config.yaml
arch: "regnet"
model: "self-supervised image encoder"
dataset: "simulated fluorescence microscopy of cells"
train_examples: 195000
image_size: 32
grayscale: true
crop_scale_min: 0.2
horizontal_flip: true
color_jitter: 0.4
method: "moco_v3"
norm: "batchnorm"
activation: "prelu"
channel_attention: "eca"
depths: [5, 5, 5]
kernel_size: 3
stem: "deep"
widths: [64, 112, 192]
projector_hidden: 1024
projector_out: 256
projector_hidden_layers: 1
temperature: 0.1
target_momentum: 0.99
init: "torch_default"
residual_init: "none"
optimizer: "adamw"
lr: 0.0028
beta1: 0.9
beta2: 0.999
eps: 1e-08
ema_decay: 0.995
steps: 6100
batch_size: 512
epochs: 16.0
lr_schedule: "wsd_sqrt"
decay_fraction: 0.3
final_lr_fraction: 0.1
warmup_steps: 1220
weight_decay: 0.1
Rows from block 4, named by matrix and row number. Each number is 50 + 10 x the weight over its row's rms, rounded and kept within 0 to 99. All counts start at 0.
# convs0: reduce pointwise conv (model.blocks.4.convs.0.weight, 64x64x1x1), inputs 0-63
convs0.0:39 38 32 53 14 32 54 50 58 34 38 49 57 51 54 39 45 48 60 46 42 45 38 48 46 54 40 23 38 60 62 47 52 48 55 49 38 37 46 56 57 62 50 48 42 44 59 61 50 57 45 55 49 41 58 62 36 43 63 42 50 60 53 50
convs0.1:57 27 45 52 47 58 53 62 34 46 55 66 50 57 49 74 41 55 62 51 54 43 60 58 49 55 52 81 36 66 45 56 46 46 47 55 68 58 41 38 51 59 53 35 49 49 50 54 55 52 40 54 37 41 35 53 38 44 45 32 46 56 52 36
convs0.2:56 51 38 63 67 55 32 49 46 30 62 67 37 53 54 41 28 53 49 53 60 51 48 43 52 36 52 55 46 47 43 37 42 71 51 32 59 52 32 43 54 45 38 56 46 62 55 40 52 53 45 35 43 62 50 40 26 48 55 39 54 51 51 56
convs0.3:46 40 57 58 53 56 45 61 47 48 70 62 60 49 37 39 64 49 73 33 46 55 47 72 49 42 47 48 41 46 54 32 54 55 45 61 45 57 46 34 43 43 42 29 53 57 40 60 56 39 58 51 39 56 42 35 39 51 48 49 25 52 40 47
convs0.4:42 53 39 48 42 31 48 59 48 66 42 35 49 35 46 48 42 45 42 42 45 47 61 62 55 38 55 54 41 63 64 30 59 54 54 74 27 58 32 54 45 52 41 59 49 35 54 53 49 38 45 54 56 37 47 60 69 43 43 59 35 52 47 49
convs0.5:51 55 62 40 55 36 35 49 41 60 46 42 57 49 34 52 68 42 58 49 77 45 57 51 54 52 46 52 49 59 44 43 45 54 58 43 39 48 53 48 48 51 55 57 41 56 38 61 43 23 78 51 45 61 39 39 37 48 47 64 54 57 32 38
convs0.6:59 65 33 53 32 50 43 41 47 44 30 49 45 51 41 51 52 34 63 44 59 46 42 62 37 49 52 43 76 39 50 57 48 39 64 36 56 41 55 42 68 53 53 48 44 50 36 54 64 60 46 68 43 44 46 33 35 45 64 56 47 59 50 48
convs0.7:59 36 69 45 51 52 53 59 58 66 39 48 58 60 46 38 40 38 62 66 52 51 40 40 50 64 53 57 35 58 51 67 47 40 47 31 37 57 57 53 40 48 59 43 57 36 54 54 60 55 38 60 39 47 68 60 42 41 50 62 73 54 39 41
convs0.8:40 41 41 58 59 67 50 68 40 43 59 54 54 49 46 37 36 56 78 68 55 37 49 58 49 46 72 44 48 47 50 49 53 41 61 50 49 70 62 56 41 60 47 50 47 42 43 47 55 50 42 50 42 75 52 35 53 62 60 51 42 46 57 65
convs0.9:62 55 52 58 61 61 37 54 53 56 42 47 51 42 60 41 43 46 56 37 81 55 69 46 35 48 44 63 69 57 60 44 43 53 55 53 41 51 42 40 52 65 49 49 44 34 49 74 46 56 51 47 37 39 49 54 45 52 55 59 68 65 41 39
convs0.10:49 34 57 58 48 44 51 68 27 45 59 67 56 50 37 45 23 64 70 61 64 47 35 44 59 45 66 46 45 58 51 59 57 53 37 46 59 59 56 49 44 60 40 44 51 55 62 34 49 59 45 55 48 39 49 48 50 57 56 47 49 50 56 73
convs0.11:35 54 74 37 44 34 72 56 56 45 46 55 58 35 53 51 45 56 65 54 49 50 51 58 57 52 62 26 47 61 49 64 33 47 39 65 44 58 63 73 54 47 56 51 45 44 40 52 57 66 48 56 52 41 50 59 56 52 58 47 67 50 47 44
convs0.12:53 55 45 36 60 43 54 64 56 46 38 56 40 45 44 62 50 46 58 71 53 50 43 32 60 55 57 79 77 59 55 53 61 46 44 56 56 50 49 51 35 42 54 46 43 36 38 39 57 49 42 49 61 58 59 50 61 56 59 71 55 47 41 35
convs0.13:68 30 62 50 59 59 57 66 60 56 46 55 57 41 38 33 37 37 67 40 50 50 33 57 44 46 49 51 45 38 44 45 54 52 46 56 47 56 58 43 60 61 39 39 54 53 30 60 46 57 32 43 57 37 43 45 31 59 48 35 56 52 61 66
convs0.14:45 52 29 59 54 47 21 60 33 49 47 53 58 59 70 45 64 38 53 56 59 46 62 45 39 49 35 52 68 48 54 57 49 62 68 45 57 49 36 34 50 58 52 48 49 57 67 64 43 56 39 48 57 49 32 38 62 48 49 52 53 48 56 40
convs0.15:49 56 60 56 41 40 62 38 51 55 41 29 30 43 43 63 48 71 55 51 73 51 51 47 47 58 58 50 52 46 41 66 44 56 57 52 70 51 59 44 50 64 61 53 30 68 48 63 56 60 55 53 42 59 57 43 39 51 56 57 59 58 63 64
convs0.16:43 42 41 41 51 38 44 40 66 48 58 65 48 36 57 67 64 37 54 52 44 53 43 59 26 64 27 36 46 58 57 46 47 43 48 48 46 49 42 47 38 52 63 63 59 61 49 52 51 64 55 51 41 38 44 67 40 52 51 61 45 69 40 34
convs0.17:41 29 59 47 38 28 47 57 43 36 59 43 49 51 44 44 60 71 59 56 71 52 63 42 54 37 49 29 50 50 47 54 69 59 48 35 46 68 40 45 41 53 54 37 50 65 66 41 52 61 49 50 57 51 51 52 51 48 60 59 54 54 67 56
convs0.18:41 54 43 41 51 47 47 55 48 52 60 60 61 56 48 62 48 58 59 52 51 53 55 48 56 56 75 63 62 70 53 69 63 44 53 33 54 35 44 43 33 57 48 50 62 49 55 38 74 44 46 58 46 54 51 67 64 66 69 60 53 39 45 40
convs0.19:56 41 57 57 65 40 51 44 51 46 70 60 44 37 47 55 55 62 68 46 54 50 77 38 40 74 52 55 35 54 35 51 36 46 47 42 63 57 50 39 53 50 65 57 34 61 42 52 58 56 67 55 52 37 42 42 56 46 41 60 40 44 46 48
convs0.20:66 34 51 49 67 64 62 62 69 55 58 54 63 36 47 43 39 38 82 45 33 49 38 61 49 44 60 52 39 59 57 54 43 50 43 63 37 50 52 53 64 51 55 37 48 45 63 49 59 53 45 53 40 52 49 49 35 53 53 46 54 43 30 44
convs0.21:46 70 47 53 44 46 56 43 43 59 36 34 54 60 59 51 63 52 32 49 63 54 74 53 46 54 53 51 35 56 64 58 35 57 50 42 64 43 65 48 72 61 52 72 45 52 54 55 41 34 60 44 53 46 39 55 54 57 42 58 54 42 48 68
convs0.22:54 26 33 58 49 52 52 57 49 52 45 38 64 63 41 60 43 36 52 60 40 62 53 58 50 50 31 46 35 54 43 46 45 52 39 47 48 56 52 40 38 58 40 45 35 38 39 53 50 41 57 46 46 61 48 41 27 64 47 38 54 39 49 77
convs0.23:39 49 55 53 51 49 53 50 41 62 52 52 60 33 54 45 65 47 51 41 66 44 43 53 29 44 54 65 57 59 55 48 51 62 72 63 47 48 43 32 55 42 50 47 76 57 66 59 60 52 44 56 67 28 47 66 56 38 49 52 52 55 41 37
convs0.24:32 58 27 59 47 52 48 60 37 44 50 67 43 47 61 64 48 51 69 75 52 34 50 47 40 64 54 47 58 59 51 43 46 31 70 56 57 54 53 42 33 51 58 47 50 49 44 51 50 47 51 44 50 60 45 29 55 46 54 58 31 49 46 62
convs0.25:33 42 41 41 68 37 62 49 59 42 47 46 42 44 42 62 39 66 45 60 33 52 36 62 58 54 48 62 42 39 57 54 55 63 41 62 54 42 48 51 64 43 58 48 54 38 60 41 50 56 28 50 62 43 38 55 42 38 60 36 30 55 52 37
convs0.26:59 50 56 48 58 47 53 49 63 49 66 63 63 56 64 36 60 34 44 31 47 53 38 49 37 41 43 34 38 39 45 30 56 43 56 57 38 47 47 51 41 42 55 43 45 49 53 69 51 77 41 41 49 58 46 52 41 57 54 42 46 65 44 31
convs0.27:54 47 55 59 42 52 56 76 61 42 45 42 68 40 49 49 55 41 62 35 38 29 50 63 52 44 37 34 45 37 61 28 49 38 44 70 34 53 47 54 54 44 46 45 44 33 55 53 45 43 55 52 52 57 45 31 49 61 37 55 47 42 57 57
convs0.28:41 41 42 34 51 39 51 48 55 53 61 45 47 49 63 37 53 66 76 41 40 51 38 49 47 51 62 34 40 64 57 61 68 57 56 49 55 45 51 73 49 38 50 58 39 63 57 55 39 65 39 45 47 47 46 70 56 58 61 46 56 55 40 36
convs0.29:47 47 29 55 46 48 40 45 49 48 40 28 42 40 70 33 59 43 58 54 58 48 59 54 32 41 34 33 47 53 37 49 50 49 70 33 54 58 52 40 60 62 58 50 50 58 66 54 60 60 33 66 56 52 52 57 51 50 69 50 58 52 47 41
convs0.30:43 60 47 30 45 36 40 55 40 47 53 49 57 45 63 47 59 65 52 57 50 45 45 40 55 46 77 35 66 50 54 59 58 57 56 50 55 33 58 75 43 40 58 56 51 63 60 51 45 57 66 50 51 40 71 54 59 48 49 63 65 36 39 49
convs0.31:55 34 42 57 56 53 48 73 51 48 59 54 70 53 57 40 45 50 53 52 73 41 64 60 46 44 40 40 52 65 55 45 65 40 46 55 51 70 53 35 50 45 30 45 54 64 66 64 49 71 53 55 53 36 52 46 46 60 45 61 39 43 42 49
convs0.32:42 46 57 37 64 23 59 67 49 42 55 59 63 60 49 66 56 36 56 54 62 61 55 47 37 55 43 59 59 67 47 50 37 34 48 65 37 50 60 65 40 37 55 60 51 61 42 54 54 32 46 44 47 59 54 46 39 66 56 53 47 52 54 58
convs0.33:49 77 61 48 57 62 55 44 45 46 31 61 35 61 62 69 50 54 40 65 54 61 74 52 48 56 51 66 54 48 51 55 20 61 34 46 55 47 54 48 46 35 36 44 44 43 44 43 52 45 62 47 47 54 58 56 43 41 48 50 46 48 45 56
convs0.34:57 19 54 61 63 54 63 86 53 56 51 62 61 40 35 59 34 38 49 51 57 45 52 57 52 51 67 44 47 51 45 37 42 31 53 67 47 55 52 49 63 52 49 37 52 52 54 60 56 50 38 44 50 52 42 39 50 51 44 46 45 47 39 57
convs0.35:47 48 38 45 75 35 52 59 46 52 52 52 51 35 40 70 57 46 35 49 59 41 44 55 72 60 59 43 56 62 57 41 43 78 48 70 63 46 39 58 42 42 64 52 42 65 59 52 43 52 56 48 54 43 52 46 43 57 44 42 64 48 42 52
convs0.36:58 27 45 50 52 43 56 60 52 49 64 65 55 35 23 52 55 49 63 47 62 45 43 57 58 50 72 46 55 65 53 32 47 52 51 62 44 53 53 56 52 44 43 27 55 66 53 71 46 48 50 51 44 36 57 52 31 51 45 45 38 56 41 59
convs0.37:46 76 46 52 35 52 48 40 59 55 54 57 41 55 42 52 38 52 52 43 63 35 43 39 47 52 35 44 53 58 47 31 41 24 46 40 53 59 34 50 54 60 60 53 50 62 48 20 50 55 49 54 33 45 60 45 41 63 58 52 53 57 40 43
convs0.38:48 53 56 59 60 38 56 34 64 43 57 61 45 53 53 69 49 72 62 54 42 69 80 47 40 59 55 49 52 52 52 49 41 53 38 56 56 46 47 46 44 54 45 47 45 69 53 38 46 47 80 51 43 45 45 49 40 39 46 59 63 53 49 68
convs0.39:37 71 53 44 36 46 54 44 45 59 56 40 45 42 79 52 56 54 30 64 55 52 55 48 63 35 52 66 63 55 52 53 55 59 61 56 47 52 40 51 56 64 53 49 48 39 48 58 48 70 46 52 55 41 48 49 73 38 65 43 55 42 46 31
convs0.40:72 55 58 53 36 54 47 46 51 53 37 46 55 47 54 21 37 28 57 57 45 61 41 46 58 63 49 47 46 49 60 61 48 43 28 55 50 35 50 52 75 53 47 61 62 49 51 51 52 44 32 60 52 46 58 60 34 60 54 38 62 43 54 52
convs0.41:32 61 54 41 56 52 53 44 44 53 41 41 31 36 36 45 50 62 45 66 50 63 55 42 64 56 49 62 39 36 50 61 50 72 50 41 62 45 58 45 55 36 50 35 47 39 49 42 75 59 42 51 58 52 43 54 50 28 60 39 50 44 63 44
convs0.42:56 48 41 55 22 52 69 67 62 53 37 34 45 39 41 53 55 37 66 62 60 44 47 54 49 46 48 63 58 54 57 53 40 32 46 48 42 41 70 54 38 52 48 32 39 57 48 72 55 45 51 49 41 34 49 56 46 45 56 45 35 49 53 51
convs0.43:53 39 66 53 14 40 64 60 58 48 39 30 43 46 54 31 64 58 57 41 58 46 61 62 40 43 45 50 56 29 47 38 50 33 58 53 41 52 55 54 45 51 40 48 48 49 46 42 47 48 65 50 53 47 60 62 61 46 48 66 42 60 52 53
convs0.44:38 40 60 50 63 34 59 54 50 43 74 60 66 32 51 52 46 52 71 53 64 38 49 48 44 50 60 47 44 71 62 32 52 47 43 54 43 54 42 67 52 37 41 37 56 57 47 51 47 73 46 45 60 37 53 50 59 42 51 50 36 47 54 39
convs0.45:63 56 43 58 55 51 38 49 58 51 57 58 39 59 52 49 31 38 58 42 53 26 44 45 43 33 38 37 40 59 51 36 53 39 37 46 59 57 28 47 58 59 64 57 47 55 46 41 47 52 39 41 51 44 57 49 25 59 57 27 40 60 50 52
convs0.46:39 50 51 52 62 60 51 54 61 61 82 51 52 36 50 31 41 52 51 39 56 71 42 46 34 45 61 49 45 53 49 47 58 43 64 63 37 50 42 55 51 48 31 42 47 52 40 52 53 61 53 49 40 68 47 50 59 45 69 47 26 51 52 40
convs0.47:41 59 57 37 57 47 57 51 45 57 40 63 51 51 36 64 45 35 55 56 55 66 35 50 67 55 56 56 51 66 58 56 53 42 57 40 60 51 63 42 52 53 66 43 63 42 78 52 53 39 32 63 60 51 42 57 50 49 45 43 74 46 44 36
convs0.48:63 49 57 53 46 33 51 37 43 44 55 33 40 63 48 21 50 47 59 55 65 48 74 50 37 45 43 44 55 60 44 38 50 29 44 46 42 71 47 42 59 51 44 56 43 47 54 44 43 49 57 59 39 46 54 31 41 56 52 68 41 51 47 64
convs0.49:48 70 58 51 47 52 42 36 47 49 44 56 47 61 44 47 43 44 50 45 55 33 30 33 36 46 37 43 50 48 47 46 46 33 38 29 61 61 44 46 61 56 55 65 40 55 52 16 49 52 48 48 45 58 57 44 28 59 60 55 43 51 43 48
convs0.50:49 48 42 47 46 48 48 71 53 56 58 69 57 47 63 52 30 38 56 62 50 44 64 47 56 60 49 73 50 50 49 37 38 46 47 67 59 60 40 44 53 41 49 30 50 50 49 80 58 56 48 45 60 52 45 34 47 42 43 50 54 32 36 47
convs0.51:52 38 56 48 32 45 65 52 53 36 37 55 39 39 42 34 44 49 58 55 47 48 37 59 56 57 51 40 42 54 47 49 53 37 34 50 45 63 57 42 53 41 57 45 63 58 54 22 68 45 53 61 44 32 44 59 37 53 47 57 55 42 52 78
convs0.52:40 33 61 57 55 25 59 61 54 47 53 45 65 44 64 50 60 43 62 55 48 48 54 56 50 41 39 44 38 57 44 47 67 53 57 62 57 55 40 42 50 50 54 41 68 77 63 67 50 56 36 59 65 40 50 56 44 47 56 38 39 59 54 41
convs0.53:41 47 45 46 54 30 54 52 45 30 52 57 38 47 39 28 55 70 49 50 59 48 48 47 49 51 47 45 50 35 48 41 69 43 63 49 55 48 37 53 51 45 67 46 61 66 64 33 71 41 36 62 67 49 64 50 49 37 48 58 45 48 59 46
convs0.54:39 44 61 54 43 40 44 60 40 41 47 50 45 46 41 34 59 56 62 69 46 55 61 52 56 52 48 50 34 37 49 64 45 41 45 49 46 60 53 48 58 51 37 52 57 52 47 42 42 25 56 41 44 62 37 39 44 53 45 56 44 35 68 86
convs0.55:58 60 47 52 77 53 52 38 59 43 50 55 42 52 50 57 39 51 53 57 37 60 39 44 50 51 62 64 46 57 52 54 42 45 45 65 64 47 54 56 82 42 71 71 56 50 50 51 39 37 42 38 55 50 39 40 41 51 42 37 49 41 33 47
convs0.56:61 30 75 41 47 29 56 55 47 42 50 63 56 59 54 43 60 37 49 54 45 47 41 50 58 46 51 44 37 46 57 46 48 55 42 42 52 53 43 52 55 49 49 45 49 57 54 61 59 69 36 46 55 31 43 80 34 47 47 42 75 54 59 46
convs0.57:41 53 38 48 64 57 29 52 56 54 46 65 51 48 41 28 37 44 65 56 41 52 31 36 59 61 57 58 46 59 47 56 43 52 41 42 42 39 59 43 73 63 52 54 49 51 54 42 32 59 35 47 50 48 50 50 40 59 56 41 64 45 38 30
convs0.58:43 47 66 43 60 53 60 51 55 67 74 48 52 51 48 47 66 59 50 35 58 66 72 60 44 66 58 52 52 59 40 53 57 54 57 67 47 60 51 66 56 45 46 44 55 49 43 51 54 54 66 51 70 46 46 51 73 44 54 68 44 34 53 46
convs0.59:50 44 58 48 65 29 44 54 43 31 56 57 50 47 62 65 65 63 46 55 37 52 47 73 57 45 55 36 41 52 46 48 51 68 45 51 83 49 40 46 36 66 61 53 43 54 52 45 54 61 56 55 51 34 42 44 44 37 43 53 50 51 42 55
convs0.60:54 43 50 52 84 38 38 31 52 44 57 74 42 50 52 34 48 58 66 57 50 66 53 57 44 52 54 52 62 63 47 51 64 69 53 63 65 50 60 53 49 44 44 49 50 53 43 58 52 67 44 45 60 29 41 47 50 56 49 47 42 52 41 47
convs0.61:35 54 33 45 39 48 49 64 40 57 65 66 43 34 37 60 38 43 54 61 54 52 37 51 56 61 66 51 46 61 55 66 44 41 59 46 31 59 56 36 49 41 70 49 58 46 52 59 58 41 45 47 36 60 55 30 50 41 51 33 49 60 55 41
convs0.62:55 38 50 59 27 48 60 70 56 41 66 53 51 47 59 56 61 51 54 14 63 52 53 64 33 32 63 41 40 45 53 44 57 42 58 53 59 54 44 41 51 56 38 35 48 60 44 55 50 52 63 52 41 62 43 50 51 49 52 53 36 51 51 41
convs0.63:50 67 57 50 43 45 55 38 40 51 33 26 42 53 60 51 54 68 49 62 61 58 58 53 58 52 41 52 52 33 56 55 55 67 72 50 64 47 61 45 50 60 57 53 38 47 66 43 46 61 36 48 58 29 43 44 62 42 58 72 56 50 52 50